A small audio-text matching model, trained from scratch.
Training: normuon at rate 0.023, 11300 steps.
Data: trained on single notes of 20 synthesised instruments, 9.3 epochs.
Rows from block 5 of the audio encoder of a small audio-text matching model, named by matrix and row number. Each number is 128 + 24 x the weight over its row's rms, rounded and kept within 0 to 255. All counts start at 0.
Before each channel's rows are labels from the 100 clips, of 14976, where the channel reaches its highest value: "strongest on" is what is common among them. Only what is clearly more common there than usual is listed. The data: single notes of 20 synthesised instruments.
# conv: pointwise conv (encoder.blocks.5.conv.weight, 320x320x1), inputs 160-319

strongest on: B; octave 2; note: B2; short note
conv.150 [115 142 125 139 155 202 144 133 126 104 107 144  70 119  99 169 154 144 119 133  82 139 127  97 160  91 126 104  86 123 131  98 102 122 100 175 113 139 126 140 150 110 139 148 124 103 152 139 160 109 108  94 121 131 120 133  99 160 126 156  98 159 104 113 143 138 135 154 114  95  78 121 101 106 145 117 107 172 133  93 110 133 127 115 133 116 134 159 124 146 161 116 137  78 139 109 121 158 118 113 153 140 115 140 125 103 142  80 132 141 130 129 127 105 132  98 144 166 145 147 130 143 124  87 148 128 184 148 112 144 147 111  93 112 152 125 107 138 127  96 142 146 175 107 154  95 181  73 116 160 103 168 161 152 137  66 126  88 130 104]

strongest on: B; octave 4; note: B4
conv.34 [146 122 101 141 142 134 115 122 128 152 125 159 116 110 121 113 114  98  93 111 159 113 151  80 156 105 119 148 108 145 120 141 131 144  84 138 148 114 150 129 123 151 114 137 142 132  97 199 145 122 132 105 131 112 166  98 131 150  84 109 103 152  91 124 146 151 115 129 186 131 156 143 121 115 143 138 144 123 155 110 108 107 124 171 161 120 129  31  86 123 146 118 111 138 118 158 125 133 152 103 134 130 134 106 110 154 100 109 138 103 144  91  94 135  66 118 166 127 130 182 113 140 115  88 101 116 150 160 117  86 122 113 116 142 125 108  94 119 142 151 156 142 114 120 113 106 162 125  83 127 125 115 137 123 150 123 149  88 124 128]

strongest on: B; short note; octave 2; note: B2
conv.105 [139 115 179 110 136 171 187 136 126 130 105 112 127 139  87 131 117 121 181 126 150 102 133 112 123 152 134 120 155 138 127 136 115 132 104 131 106 120 122 176 132 110 109 109 130 100  78 109 135 150  96 116 181 113 118 112 119 134 157 104 131 162 141  75  81 124 102 108 140  90 185  70  94 129 129 105  82  79 153 163 146 122 110 127 104 114 106 115 136 174 109 186 104 100 128 106 153 161 121 123 142 110  86 108 161 136 127 109 120  76 129 115 147 131 150  99 129 165 134 138 173  73 139 128 123 138 120 165  91 149 124 119 143 137 128 131 162 132  95 109 147 111  95 120 136 106 149 116 118 143 154 145 117  81 111  94 114  79 117 135]

strongest on: short note; G#; note: D#3; note: G#2
conv.143 [143 110 100 165 124 116 119 127  89 127 111  95  97 114 143  98 129 135 144 115 110  80 142 140 141 165 129 131  97 122 148 133 153 107 173 143  94 139 141  91  94 134 159 150 127 154  79  80 163  97 118 128 140  93 149 164 169 113 162 135  80 131 154 141  87 118 178 156 113 122 122 161 133 105 129 133 112 118 165 139 143  97 120  99 129 106 126  96 120 128 147 127 118 164 116 167 130 114 120 130 136 130 101  94 102 100  88 119 106 113 147 142 148 150 121 157 137 128 122 107 160 133 124 100  89  85 123 102 170 156 140 103 167 146 130 116 138 107 136 137 135 164 136  69 104 133  92  78 108 129 115 119 104  88 124  81 143 145 102  94]

strongest on: short note; A; E; note: A4
conv.101 [119 110  94  95 126  99  72 123 138 143 148  92 123 162 127 107 162 160 161 142 198 104 120 169 107 138 149 115 150 129 124 119 152 148 116 101 113  97 147 154 107 131 136 115 169 139 112  98 151 133 146 116 123 127 139 107 151 103 142 163 112 135 121 131 138  97 149 103 153 131 117  92 129 115 165 116 131 153 148 122 132 130 110 104 116 186 122 153 182  65 114  95  86 176 110 105 118 146 104 131 152 128 108 131 136 157 109  79 113  86  97 124 109  62 124 133 148 136 118 132 153 134 158 153 146 113 168 133 124 121 130  87 128 191 168 107 126 146 146 118 157 109 141 136 137 111 111 205  87 115 143 114 126 151 131  98 119 129 159  95]

strongest on: short note; octave 2; A; note: A2
conv.281 [ 99 106 124 135 135 110 141 126 138 134 100 105  76 140 131 128 166 100 129 138 121 130 120 115 121 119  96 106 160 121 147 122 141 117 130 145 150 141  93 124 114 117 113 117 147  88 145  67 147 102 161 142 152 145 113 129 107  85 128 115 176 137 167 132  97  97 173 133 151 142 127 124 123 127 113 128 132 132 114 109 106 114 157 118 157 131 151 127  86 115 130 167 176 113  95 120 188  90 137 115  81  84 143 103 146 117 136 152 105 134 114 140 144  90 133 107 123 116 154 119 140 119 123  94 144 143 123  92 134 142 144 136  65 129 143 154 117 134 123 108 106 118  97  75 139 128 114 120 143  84  99  82 116 132  66 111 169 148 122 135]

strongest on: short note; A; C; note: C4
conv.283 [121  99 119 122 121 158 139 135 127 145 189 111 143 116 109 139  96 156 129 134 132 143 118  88 157 141 102 133 106 138 114 114 119 118  93 109  90 120  93 125 147 121 124 189 122 131 170 121 134 115 157 136 111 131 113 142 116  97  89 162 130 115 125 159 172 148 109 112 118 154 116 137 130 113 115 125 113  94 154 119 122 127 132 139 145  86 135 166 134  96 135 125 123  85  87 146 139 120  68 131 127 131 131 118  82  99 112 121 140 167 159  99 122 118  76 118 170 173  96 118 134  85 143 129 146 172  96 119 125 130 123 103 142 107 122 108 147 107 130 114 124 134 125 128 142 158 101 161 144 175 153 143 155 142 148 140 192 143 139 136]

strongest on: B; octave 3; note: B3; short note
conv.310 [127 113  94 110  92 162 125 160 127 101  97 114  85 109 156 106 107 124  94 130 150 151  99 129 135 143 118 129 103 133 143 115 107 106 125 115 136 137 132 181 121 103 155 127 124 125 124 115 120 125 150 108 160 175  88 190 151 128 130 132 187 143 120 136  94 137 146 107 126 129 141 101 156 132  68 107 144 167 126 124 110 113 136 117 147 134 129 141 104 166  75 170 144 129 153 104 151 149 126 106 136 142 159 150 103 101 147 131 164 135 140 138 112 101 139  96 117 107 145 135 135  97 164 139  77 117  91 205 130 126 136 121 127 150 144 106 114 128  86 106 164 130  94 173 116 112 151  57 140  99 101 119 188  78 113 142 123 106 118  92]